From a checkpoint of a small image denoising model.
Model: 1.63M parameters, 32-pixel images, arch unet, norm batchnorm, activation silu, widths [64, 128, 128].
Training: normuon at rate 0.018, batches of 512.
Data: trained on simulated fluorescence microscopy of cells, 195000 training examples.
Rows from block 5 of a small image denoising model, named by matrix and row number. Rows with one number belong to one channel. Each number is 128 + 24 x the weight over its row's rms, rounded and kept within 0 to 255. All counts start at 0. Numbers have three digits each.
After each channel's rows are labels from the 100 images, of 14848, where the channel reaches its highest value: "strongest on" is what is common among them; "colour at peak" is the nearest of a few named colours to the mean colour under the peak. Only what is clearly more common there than usual is listed. The data: simulated fluorescence microscopy of cells. In brackets: how many of the 100, against the usual share in percent.
# convs1: first pointwise conv (model.mid.0.convs.1.weight, 128x128x1x1), inputs 0-127
# convs3: second pointwise conv (model.mid.0.convs.3.weight, 128x128x1x1, transposed), outputs 0-127

convs1.6:133125092141133130081033120096120120117123131188122144142166112118110109111112163141129158113135084139143155131144077139174122121108109115120139098153138111116142226128126140088124120151129123158128125117162121097092096116135177130139111099111149108118087139126155140138151154146118140120111121149135127128125116109116152130120134130140096074148103129119121106126100130163129119155152
convs3.6:113139106131120144097163124138117134143130120135129126082164139144132086125121113103102143126127163131111140135134149123065132122153133124125166178091136103105136029134127162119097122134113147136114138142122149208118138119134128084116127150196115128131120186143102115125174160100138094114152084101132125133136107118110158115106137118128117107158161133124111130126108107151099144133124
strongest on: out of focus (44 vs 20)
colour at peak: brown (46 vs 13.7)

convs1.74:115157156160136141107100126116117116126136131141133128136097097100079073142152136134110172118147153204152121133128075127120102111094133147128159114133141120135135114122126116118121136050147163112110137098131154150119123118167160123136111138127131100094144126130139098130100154086145130138118109092126143111233099125157120123135137123110111130173141117130154144135109123117124080124140
convs3.74:136142113140120115099099118169150175151143130115117126113147154132110095140128117116126089218150104075144134120118128073132145124168113117116059110131126136115108143123109135155113133090134105121122128133120097116210141099138120137113123145145109148103126116137133088106167109102118098181079160117129125081178105129118131131140110126138131139126139134124133120147126122124124183124139
strongest on: fibres (45 vs 12.7)
colour at peak: purple (28 vs 3.2)

convs1.80:116155122151126129105099129097086136147144105170126143133098149091132156136138106152100115093103172097096130115120110136100131104099135130134178117129122088161085127122145132141167144073161165148126137120177125146155124135177171124105134142117088103113122119132115155142079130119146111117164137064119110145096085081134099130120131131147086142151115150123127141109099124109128141089117
convs3.80:136141126134110102131151139116149090111125114093129100138151109158144189124119134083153147091105125134143133142107151152200135132128129123109096047103134166121125119134160099164155132123136148146124142137145138132084187099133201116146131149143136131129174101145130155137177121123115146131160117063135103152140133128109151109128108136125161118141135112119141133171130125096130132142134
strongest on: fragmented nuclei (38 vs 12.3)
colour at peak: green (34 vs 7.6)

convs1.104:189152146158128119129130125064138118098124154135155118136152204119127136133235125149165105129150109113119139131129119143137088120131129130134135148142137107111131132128114125145068130101118144183117125118113117126097117122132129126132114115123100137127156170126099124100130151127127141127133147121132135119128130127142136122131127117108128128149130148127118115095118145140130130149253
convs3.104:101126133103124133146113139096127124106160113153149161094149097152150131130249116097150128156124154150113131136124155102145114130127142131132144128132135095142150111134132110126108132128167130148130118112133104107110124080156152120105155133089119118140164145129098129132139117148124158134156115137132063066137148108148154135112111129116123109127148128129111125138128127130104127125233
strongest on: fragmented nuclei (77 vs 12.3)
colour at peak: blue (42 vs 4.1)

convs1.3:133170103108118140148135123146127130157133130126126084185130145117136119132114126116136131144150128150128119116123141146108115121123028169066106146104099126100120144149155108152108146128141140128068124109135120149113123134116092128135133125134129170038119166122133121158121147130125080102193120155101139144107114118172127142127138157152121146120139161144139121117144129134126138077117
convs3.3:112192137163142112178127124116138108137101134119121102116124168150136114106130131139151114104114066143117185134105140145095090091121174098186135121117129129156111097136138153177107117122129111122098128132120121127106119122161137156129132165113118101113132154147135146124159151154142151114198060125090130141134090122129101160125138182120121126154133135148117103104103124120119149133156
strongest on: ring around the nucleus (35 vs 12.3); long thin cells (31 vs 13.2)
colour at peak: blue (50 vs 4.1)

convs1.33:123162155100123130132142126149197147107165124134120047148138138108141119143126136141126128132141047138122120133097133126103189064155115142111119127136118129149134128133156155112159145115118074118100123088124114094118125120131140122089109138137125146130112137127126119140147133110123158139140128137125119127115174128178103115124133118130229128135100100128147102106124134116108110161135
convs3.33:112115130138136119102123131148118144187086150140111054137128137127096152121146150133114128146131107115124145126128144154133168146160101143099144165174147122109139124146150148114115154120130199128021130119122107188146100140131135102121128134124146098124116153130149122108136125143146100106114113120108138146133104123159126134119117128139167077147121118120116102186136119128145122181111
strongest on: out of focus (42 vs 20)
colour at peak: brown (42 vs 13.7)

convs1.40:111097094138129148117096122116044119126091132106099167104122131098142064113122120139131148128180098117128110140162108102149155176133140093133118124132130119118090129153127110131122136170150139146144122117120124152122137084154146126134125125132138124139182087129132129125145115156118052140154182078139123127145104124131139123137158132123112155157097085127131183150111124137135161140135
convs3.40:108115179084139114113099144138097127111103148104118071166135165151133137103114112073108120125104176118109106143095153162125139114133109162129151153120121121136088077144162125145123135185149129143089142163161110155121200128134137106135156128134150116148174091137123118097161143137128101150128079128112131169114107129117120130119123140146158119137127126123121079119126128155144127166154
strongest on: fragmented nuclei (39 vs 12.3)
colour at peak: green (26 vs 7.6)

convs1.89:076104117115122123092130121108106132127092109131119085153119229143125137160118125153171121125155115138111082117131128133155081134153139146121097101077125144104088139143104100098156134154125167161133139152131144114091098137104097120107166138149120141129097102121174111085098147121120111136154147148144123105125107148127162117123136128098098113112122136136117121165135109111118125076100
convs3.89:073148142111135136128148138142100133106172112111099124126106078151151134133103161138146156128122130150149132140122110123151135121112144155126104167154161146121125136109155096122069147116109064164166136142130120161144117142082167120109157163109170094127147089130110134167166142097138121097157066153104138098136118098131156127155134128120147092125106165129115153108134131149103143090113
strongest on: membrane rim (61 vs 12.8)
colour at peak: blue (38 vs 4.1)

convs1.70:100136136146128119037106133108149135139164142121100094075170164133125149135125104112147151120087143123131166128103111114122145128120128143123142161096199118132173167134078096133154126122139114099108129095123132078144124128149114130081130121138141112132116094135124139089097128120124180130172094136133112130141120113101105131142104126093163093123096091131121097149142128105117137113113
convs3.70:131134153106131115188089136106140101124152121142113042145135205137130145163100091124131123121109147144144148127132163108101168152139137149142130159152075131129071124133079128116142147102117125165092149133128156169115163159133144125129133116132130122131153150143125132124122119140122177147083127101104115153138134126164118118112172105157111133153142106116106113080126114100131103135128
strongest on: few cells (78 vs 24.8); cells: one or two (78 vs 24.8); fragmented nuclei (30 vs 12.3)
colour at peak: blue (39 vs 4.1)

convs1.108:150117120123129149131113122229129192138118128107113142118126154138163144133195132103160101126109114164105149132120119143145126110145125130125101143123105114167117099110125169136118113117214181128132129158099139116184121118122118190099142125095139144122140142130175148161105117161168138142146161136138108137123155101122137126136107122133134131133155142136131132123151121138108110111117
convs3.108:123169125166151105128154140059125158108109134149120131150149083121176120135151149165163082083134109158177125137102140136143131123141127125108141125117125108078130146155142139140141115144065147163140143113164104139111153106148121111138133099114118143134117109134135068091143132159150121111132141129121151195096144123125158122130104138157112111151133132144133114149094123150184081131113
strongest on: ring around the nucleus (79 vs 12.3)
colour at peak: cyan (28 vs 0.6)

convs1.41:113117138133121079129128134121122111126075121122124137138110156136121135154098127098137130130120119132128127133125140127109095112143130120139129113139126177119109142127132128135141130123120130144136133146181101124103108128136129136126131128000140121110138122131106141125126185101148122112134141139131149189124116000128127126110100124136119138128129139130141121101127141133107135103127
convs3.41:086142152127122107153104135164121158155187143165141156136109122121116137062137092109065134149119100125071107135159157139139165151145153163130125146135140140111102138127139123136110136112137124118141124107100121128102116133122143149110136095219128123123134088127095156131118149161108127110130088115118109128130133224116120127171109137157139115132140134128108151130135129125132135098119
strongest on: smooth cytoplasm (38 vs 12.1); long thin cells (36 vs 13.2)
colour at peak: brown (36 vs 13.7)

convs1.84:158130170115132139113129136153115098140082130100130121160132108134130120120138157081116131060189097117136133133173120117097114129140114136125125093135161138137124112152126164147148130076130117085137130131107141097091090142065154115127162153132085149166132146128119174127162139111103133129121141145122137158162188135127140130118105123134143096156099111121142112097126123127146137197150
convs3.84:143110124156136134190136130142124127144154153117115125156105112128104144111146132114140146218151084096152121130147105143153209136134110109142154134124136110142138137186122134143104148170130137126137128160157098156113084138158110145133153163124168121121125109130144120107112152162126107113146116152127143135144092131116144138137120150151185116087146148125141131200099109140144148109143
strongest on: crowded (56 vs 24.9); cells: ten or more (56 vs 24.9); membrane rim (35 vs 12.8)
colour at peak: brown (34 vs 13.7)

convs1.48:127136076149125129168115123137099125080133131159127143108142157055133104137120128135105152103111114131107100120192121101127111123116125143121126152136123134183093118122141154119125136151146120133121119159134114218121160124147144111123158124138142149127150132120139115147085155137136056122074119097126137137130108145198136120146132117158109166127139153133125174121171129143138147128129
convs3.48:125113195156138124095109130128133113154168138085115078116090136106111125134145126117125123101145124129139112129120097123095127111118150143131119207170087116130172119108116170114125142134126097148136116129152136215160131090143082127093183129143129157122118109120126141083189111103133142140106096146113126152131115127097140140120120125133127121125120119121106159140179116132107144131116
strongest on: long thin cells (99 vs 13.2)
colour at peak: purple (30 vs 3.2)

convs1.69:114180107129120135128142120143133144145107137128111141129106145078098121124152116119126169163126087090136117149125139106113133069133084140088143128091223131114188176123073173131116081141128122152072129090133139113118125115153132112158137121120125154116101124136120136150101133097134149132069135157125129120131147115143077122132119121124150111116111092143105135112142138120137128136133
convs3.69:134125105133135146165136159113128118136114142138111117108125156113093117140134116122133058101079145134121151170143165124142143151108084129114147123171152118128125088126114170113128150127117146148053134129152165167127086169118157116127107146103121140145143112136125140110090155149134119114166119087114119160060094147142085108102140128125105135141133144135143134059112137114129111160101
strongest on: fibres (41 vs 12.7)
colour at peak: brown (34 vs 13.7)

convs1.63:123119130176122116080123118145091122126098118122136197164106110170128131127121138156126138108190155115141116121129133148116086148129143137152126119117142124111112127107106132122116104133122162129189135158136135190143105133132123110100176126133098124116106195129108124130171111120104136123086141161142143128147108148089152129127130136152049162144139150130098116186138121135114120111123
convs3.63:155166123121139112088102129116135107127107140133107018122117160061126124117127126113139119117130136132146105127136138131084080147133151110158129125134011130149102123138169179147149115140131098121119130127142129079121099164153132149133115128090117140137133145120153120123144130143136175128130129098110122118121150129112099113126151129146104136118124094143142139125123136128115131158113
strongest on: crowded (60 vs 24.9); cells: ten or more (60 vs 24.9); ring around the nucleus (33 vs 12.3)
colour at peak: brown (31 vs 13.7)

convs1.35:115152100080126142110158121120092098147117122130129078141139116101113108112134131162108076152107154133121142127110131051118132144160207114157106147155202134071127165160098128092141105110099117109090135111118122125088107110153126148095113112133124122147166140110158147099133118093135132141145124129129135152136119127159118124130128119164146089110142136130121142156130128149164156141123
convs3.35:180091140075130141110133134143125156120137132112104078115139116098116155123114084102139151154133184114134186135125112105145126128129133131177102161117082131133100138124116157092166084133103071169133126112139122136173138114107095131121100117124150138119136097119167138100106129120135137178119134118121106063107119117090144130151115123085160115108159149128127146112148143121144155156139
strongest on: membrane rim (88 vs 12.8); few cells (53 vs 24.8); cells: one or two (53 vs 24.8)
colour at peak: blue (50 vs 4.1)

convs1.5:128114133128127073154145146071132104143140122149135134133150123138146129097172138144123114168145133124127125133111119105126092141120125121125132083099143000136120147126118146149105125107165092118138118067097164140119130151119120107137112116163145131141139124126142146116116169143213109152118098132131162119122136166117118136119153132118104123115128131121108125124092125142145103140135
convs3.5:160129092114121062118146126108123135136134144098102134119138147123091136131080102160121130173130137117096122135113102130112099145126160090125159151116128220126138122137131108126109129121221133148132139145138191118138114136139122101118097106137115110156118111131058140102094097135135130157134164129087143153142125113144134119114125121130111112143114115137111115121112142072161143122145
strongest on: fragmented nuclei (97 vs 12.3); out of focus (44 vs 20)
colour at peak: purple (31 vs 3.2); blue (28 vs 4.1)

convs1.115:150148112103138127104140114132088149151117124126110060087100147123130141113113120093143137177171145124130106147130168164121129186143068150102122143132181149116165177104075099167135192109137120157148141140095140068128153115140140126098143152150082140119141145138146127118119164105119126145117111143117121130118116143120119126115157130135109111108079147126114156145108126118108138139130
convs3.115:095138124132146128134142115141130123135119102129183147122125100179142125125119127113116122143123140126126147095143095097093125162114208127158116131137220141129159112122093099069111089136129170126074101110135107112127142105134084129102043113145136103140121126096105108138138133139126141093130125138102121140115103111099131149141133145135121132121110138161152112100160137099137147130137
strongest on: crowded (61 vs 24.9); cells: ten or more (61 vs 24.9); bright spots (34 vs 12)
colour at peak: brown (34 vs 13.7); green (28 vs 7.6)

convs1.100:108123137114122064100129133157132114121105114140158123147156160100109142051120135134094129124128111125152143114090113095124123130169135123130149152108141201150142143138145151145126144119130103166132140150130131138117138115112125109118151126187117142124122144123084171127152104116161117128156106137126135149142108182131153111110238126155111130133087122140109110124099133136131136131160
convs3.100:113133140115101106151104117138100147097166139120133106107133107103136111057109123102165146128113140145084127126179114119135138141144120161139116130081143076137076097131142097136105122175159149106151116133140147147143125123147134134163113133210114109131104135117129160136127156106134115170163138102098142104121100115123088108106058122094137125135095138118112141156133134101165133114132
strongest on: out of focus (99 vs 20); membrane rim (52 vs 12.8)
colour at peak: blue (35 vs 4.1)

convs1.76:111133136109124121118127126112111201140152121142119124149145144108114122127134110128128225170128123078122122131156135135113116155103126129137117136112200122098178147131176138152117125115130131129061128110162156094130095132121140092224139145128114145141154124132143131128152110144142152114105143144125111142094134116140098127124148127131129148100125115133115126110150140107117084167132
convs3.76:125127120089114130157148125142091082122133121129147161125143055155127123120113120140130064116112127171116110120123097138097131105137177112145183131116146138153141147127174133115129130159141154123160119123150157116086123127117125127133101124106219125135088186128118177127149172096134130085136108108113161133108160135120127134143121125096091100153135120116128118153158143130126111133129
strongest on: fibres (50 vs 12.7); membrane rim (30 vs 12.8)
colour at peak: blue (74 vs 4.1)

convs1.90:111091123151148119118137126130122129110124137171093126105151123155134089125121124142126128136101130127135097122134058114229138097131127061119155116141131120159126128175139123128144153124125147132149126122111141087135110112131149127137175063152126080127135114125103123108122135130112163113130127113123125148161101121070121095121115093165130128180108132113137093170086137101120137129134
convs3.90:138115090162078112098147139128150120125141123168123135121197101095134133105131147106117142089132178144127135119109175124183128133145131193131142097121101123111145155166159120129138098121134127117131127129143104120161127131131192140158119169120156165179130142133132124135095138129124093122131129105147119101143121114144157130141116094115150136170100135086153177151110136089157104133164
strongest on: bright spots (31 vs 12); fibres (30 vs 12.7)
colour at peak: blue (27 vs 4.1)

convs1.8:125106130140133138133132255128123137116132129139123138125140130124126107137124123120130142126129145141105125205119133108136121147130128127110118141128135136138115145137134126115124127110135126115126193125115128131139135142134130138106141130133099121126131118204141123167137127124140124126125141127147131123130126143122121134133117127138122141121090168126078112131117141133144117137135
convs3.8:121149138147120119091156206124116118136164125108136133153116141108120117171135152116128107129167146119135158186138120103145110133131177133144129096126126134127115143131155150167103132172126133115121142140116136140116118110082128150092119170136120135112131153156125115186103131150136109113082112155167129110110120133123167133094123129113130161129118072135065063152110172114163107139108
strongest on: fibres (36 vs 12.7)
colour at peak: brown (36 vs 13.7)

convs1.105:141131114140133107128126124163130161114149123117143119127132099132136118143155139117125132121126129133085133133127120087134120122079134137131129139129124007136121128122115115113141122120042165156123131108111076131139122133117125146120134121085118121137139149128134121098118177130217134093129114114133093109130133075128080134132080133117127135121152148126153128107116124132082130101093
convs3.105:167123100114132148150137125125106117126108129066101140124134115132101113110143112133111124141124136132163157124171133143106108140133122109115106081118121056145113133130127130137116120125174120151099137132169202118114129119112095102137151148175148126126113142141075074102151109096050168160151114133128117135128141113137126134126131126082136162119100156126097162140160123114171121125094
strongest on: smooth cytoplasm (62 vs 12.1); yellow stain (41 vs 20.2); fragmented nuclei (38 vs 12.3)
colour at peak: purple (32 vs 3.2)

convs1.54:255144151175131113138150114133108125115100136105125129147118116135113121127100124141117122131153158130133118131130130120114088118136129133128126129160133130144139109119134201132118093098091094156113125151114116134138131104138130138114092137136142149136126144131111139166182126099098110169118152139137152157125114137113130129125142128125107081146109153123141133141132122122126139181160
convs3.54:115121177098119148102129133180116147131170110117132140154117083132091168121118079163136130112133114115127117127154138136117193103186139155140107149104125135126154134145141126142113125153179152125147119147172151126130171081147149108136119138120120150128121122118134136057127119090133099094125155106115131104117148106125169133140149118107115157147130144115097144161137117131157163186173
strongest on: crowded (76 vs 24.9); cells: ten or more (76 vs 24.9); out of focus (53 vs 20); long thin cells (32 vs 13.2)
colour at peak: purple (32 vs 3.2); blue (30 vs 4.1)

convs1.59:114127140145128132124119132126090122102145124135087133072130143048122058124135102117128123092116100130111112120156106148146162165134143171133169115147159124137151127136117123131135141146130131141116131143135149189104169131175111128116168144156143122145119105139125149150100113180148098098072120104117138146121131104213122123122148132122127138152134162131155160140160120098132113137131
convs3.59:126120182130114152073152135131108142123105126080131101131122083184107112125139078109114136148089105121127125139083147167086103153124109164161173144137108121094127099116140121130096118140147133116107111136120090144143177127170138140079124126137167145109137118121119103075175135111107112143117115083139135145111094139094169137142123121136121119159124146111136083175114128106134140141133
strongest on: few cells (83 vs 24.8); cells: one or two (83 vs 24.8)
colour at peak: blue (66 vs 4.1)

convs1.126:149134129156138125156105121147109156138108130151119185161137133139105150125122122088109199138101128033127141132128117129122121110123042125042146127146120125125138095140156107108140092124132177121132109127093156126126118138097136091159123136117142110144118167120135117153123148084130172143101125125105129144120116134096085135129117129119118147129160124120128123148124118150141159124128
convs3.126:101123109148134134096126113148137106150085126125140163112140148118103123136130119132117153161117136088134086134138115062142155083124197114167093125142153120110122127084137137132121161144127196134040136120131097134137111145119127127153142138119158162122141087144125101110120127141137095152098143132071095087139107135178116112131115134123089110127128137139145147143122129109140093098131
strongest on: crowded (64 vs 24.9); cells: ten or more (64 vs 24.9); long thin cells (39 vs 13.2)
colour at peak: blue (44 vs 4.1)

convs1.117:118110111118126138158104119124097153098147138043143149138159100136139159100116133108144140092152101144119126127099162103122178109175137139146166109120145095163116124105134148119122138115100128111145126151155131125158135150131147133136111116140106130125135101127132112157131081123150142138074074114115089111136170172127144122129136126141118100154098158128144121164123130136142119230119
convs3.117:096096143136123143131126126116062128120096133066136110111148038141164117155131125149153135120123110169113121130148139124158180160132167172089091122169156139111117144134120125124160137113129118137166131118099143149131138141104136135138102118088127094118148086126098119155139095112117134102150165148115144099122123133111130126114100127100147162189130158119109137146159120097138125154099
strongest on: membrane rim (64 vs 12.8)
colour at peak: brown (32 vs 13.7)

convs1.83:095142143133129179127129133068124114147127099132146130142152119127146135128107134137204144141132145111219127127136133084121168127120121124117127124131138202125139136129136138134147132104204122158115129130140101132142115145140132104137133127143104124124128124128114060135115154098058124105122109111126192153143122114130125129071123128180119118125112149131134127122132132105099129134140
convs3.83:158134100127110200137155130107132117121142107148103133127122138128128114126132111116108134154144150110022101119135155104134132107080162148119162131130123139107133120120137108096171141127200136123130121113154101113121135065115117135122131145106118124125150111121064134101128108117059163113116145113111164142137124099134111122087131123076125100129091137121124145123135143117139146139153
strongest on: bright spots (99 vs 12)
colour at peak: brown (56 vs 13.7); green (25 vs 7.6)

convs1.57:143135132137129000107134146166128128114111124124129133123122136123146138104097145141130133144120150116153121123103141131105138128130126131120138136137142223168143152128123126130093135129100106125130127132115112140134132136143127122158120132076144129135122117134148138137112133113154127118129082122128164154132143097120135131091181128159119147129138136122106128109123140139092137107162
convs3.57:111136155142132090123154145118144116135120135182124148126112155124100152096191102077115123120114100120116130132147114140141158145130118133140149143126119080162108145103118128116095121108070119107138154118063076122134126150134107115128117077137130130123149161148161133130122133166184124072101162117121149122119142149118135126104058138133142140132150134142118130109114128105060128158098
strongest on: out of focus (71 vs 20); ring around the nucleus (67 vs 12.3)
colour at peak: brown (35 vs 13.7); green (26 vs 7.6)

convs1.12:145135124127131228133132110127134128163155128112096122123134117119133124123128121130123122122113127125082113048145115144133130135124130129160108117118129103114131115120117119135171123119183133102133167137107131115157133123136137123146118124192112126128120160115230096144129131167093137146123126124113190068129126157140133130143132137126140125143173089140144125156123096115141132122159
convs3.12:142151146139136192130127111115138110114134131147128108135163108131106125151122120143144129110120095128205116108130127136129123134117111167135122154120115081122133119100112112109175136116070106112131146114111073142122134118144112098125128145091108124124146140127224135134185123130109104140095183104150168172133109142115137121158133129144138131117161165115166121105138095129081133132099
strongest on: fibres (43 vs 12.7); membrane rim (31 vs 12.8)
colour at peak: blue (35 vs 4.1)

convs1.65:135124145130140157113148122097110141131090094147153120124120159110134114127165161125244126137138125134140107119131116127100139117131095136126117112096149168117128143131130114092130130119105151131108132129122167133129120148154135145133124133142148131116120133127133150149154168140145137137132145121109099100117118128138150128233111137193133136140138151124120130123182120163213132123141
convs3.65:093138162125145118132143146124127122130104127136159135116107122118100121133147121117137153137126148126154177140184120110122142145154080176101133085133135119141114120119144127112082128145100119146117150137125139155127137115144144121134148116134135133121129172140127125126157125121044112118158087166117137107133119131144132123000104141114130143118112152138150142138085133145061135108132
strongest on: vacuoles (100 vs 12.6)
colour at peak: blue (28 vs 4.1)

convs1.21:144128137133124148140134131164139140119065101068134127108106152132137109141147159169143115092136092138113122126159131138164128130191120143110103133153136145140109077229120152139130121104114141119127132110117125104068090160128102124129174143134137127138126162132120145107135134118129119128157109147144180125133202124112124121121139129180111173115137133127128099107099135131126125122135
convs3.21:151100113154127124159151129120154127118149139128157108146093151091139187133145145207130083146151118135109137123130138121239105130096129124145138125146150137147125124089132137142121125120132130137132123142123148111129130134127167121110124117125099123119166146136108129132081100118127116139146130111136126118117060123140113159142122149114128101034149119126136131101162120085113125107133
strongest on: crowded (77 vs 24.9); cells: ten or more (77 vs 24.9); smooth cytoplasm (35 vs 12.1)
colour at peak: brown (33 vs 13.7)

convs1.72:109107186166130142061114135157167128123148139135136110118080108129147118115099123095120139125096112145181142128143078165140126137127140131155172138165137116146136141159135134133105143131135090126135129138062166121099113123116126138112153130147103114109111142132112141132157158150073124163145083118113196111117150124158074143138136138123145110160149073131121127091111121136132129111138
convs3.72:180150135199103116136057129144121147125107138143108086151138116073098107103125141115119157137165131096090128131100056147065115079097099116125120125160113137129089099113126155131105124140145112117098131122127162128146093155147103132128140126162124124131126093133132143132130151137134157156112160164126158123130133134143114141126132123110097130101100096114171099158127136125126136133169
strongest on: few cells (66 vs 24.8); cells: one or two (66 vs 24.8); ring around the nucleus (32 vs 12.3); fibres (30 vs 12.7)
colour at peak: blue (56 vs 4.1)

convs1.36:154145151152137117107113150160134112110153148134124122124136117130130149141217154114123140147131123124184121132112131088115126133122128137126171157157155100163166159148132097135085140122084088123103109151175128134111145143144154146157127138112134150124137115125054198105145122119130138149131136093119145108122120158126146140112115141161134142156123109106121163126126136158111113102205
convs3.36:128129138130117130088123126142091136114120099149121143137108163109122119121135158135154141117118103104144099139084087140132142142134170105096115173111138131095134116143116067139157132109148136144152138147096123139157150138105172148152103142087181094137125129134173100133092108177161155055115137159100112073139128149143118127163112097132139117161134109098137084090111115140129146126160
strongest on: long thin cells (98 vs 13.2)
colour at peak: green (25 vs 7.6)

convs1.13:149119125138130217122119136171112122116133148114111135135115125128124138138213129105108123140136136140230135124114131135124118125156140137125141156148120187126128138123126109167127130131125139130129128159135191107136136108133135146136130129144119128122127135135096149106158137108091106137129196130150118146139122078127150125194087126106130137137144144132137111124153131139195133118132
convs3.13:187137113141121112133120104078132105118128092128115135148117138135144142130173119130123120088142112118226120117117132116136158103117130104142154112113106092137158112143114156104142121115106122149117108104114051118144123104135108132114145122130180119111136125114174147153144109147108116105105176114167127134113122152131090132060147104121149147140151130114140164109135121166079103149116
strongest on: vacuoles (57 vs 12.6)
colour at peak: brown (42 vs 13.7); green (30 vs 7.6)

convs1.43:129113142119127135146132133156039114122069145128082115075132165105118096126130134147169119105099096131124101113155102101123133171132166149155132122117127132147154139142081198113153147157108115163106133162127120143077158121144114125112183134135153138116098090127118132138114134156099111129092114156142146158137119120172150120115118136126119166146151130138124131109149106134123122103164
convs3.43:120132119157126133106148126138099144131055131160141150119145089068116118132133125121108125148139080111132130132158120105121088116117090102088123159123128134128141146092132100131163102146121166068075121128136134112122048158133105127159089137103144116132141148125129133127161122130129083125129134135129133147097107144221111129128157133138109167104141130116146128115124103158124137139100
strongest on: membrane rim (37 vs 12.8)
colour at peak: brown (32 vs 13.7)

convs1.98:113153137183129100113134123141117137134108118132138121132121135133239096114132153138118091136116153131121144126153123081133132125113123140133084141163142123090128135121161114174099124099081123144118129114103153125081127131123150042089123127122110138124133114125140152162110139128080126098110105128126085121087136127130137128117115130131128093137185168133127097124133123149141118087106
convs3.98:133090133124135106122160108130102090088109118128123143125104095121050127164119114118120156120103124111117096109092120146130093075118149119131162141145116121139149146114109132123118141124113105130127106143149168114157135145137146045090105157117182138146134155121142167116180125081125091100127106086128113173124122138137164142104145117103173155112123146129144098121147114123132170129142
strongest on: membrane rim (87 vs 12.8); crowded (52 vs 24.9); cells: ten or more (52 vs 24.9); yellow stain (50 vs 20.2)
colour at peak: blue (98 vs 4.1)

convs1.27:107155186120125144133086119123110139120131160179111148143128132142142160120137110120132144082122137148117130125134088130137141111085145120167125098127111118153169100141115111139106168094123134095145130124116112104135151127169163154133137113139133149132112104125123136158075146118156149101113096022111091096119082128118094124146118121104127140149105175132155075143103124118139120120111
convs3.27:131123155144135139113098122121131123093114107143132090118114079129137090127148094119150116185130093121125120115157091112046137138109151119099138133143113129111096156100123126128124118126135160140143126099169119139106107122137007114123112129139158124126098122124138147119131130151122182155124124171082138119131144134091145119120118128129173148095123126127103087150144126152128151130111
strongest on: membrane rim (80 vs 12.8)
colour at peak: brown (35 vs 13.7); green (27 vs 7.6)

convs1.122:149177109109133145102146129147150117148107081131150123180114167150121117124130179111142113140136133145140126120100142127125211103150135124121153092122136131115116161115130170172108147124125146179126126071091117125090116197152130136138131127141097136101118122125111112164157159098139097116088130157131149154111142150107132129123086118157122132141121124125130125106058138163134124142150
convs3.122:109159128121135131153144126157145099125100125104125123106142144083142142104106123138079139135150122133162131140137138113105178155132141101107083077088099159151097091134112067154112148125105132108089131134135124157125078139108103131141148174128088098143140092139128102131102104140119199109124154147109132148149148117193114132109163134130135145108108137132138129160080129123169122152136
strongest on: membrane rim (30 vs 12.8)
colour at peak: brown (42 vs 13.7); green (33 vs 7.6)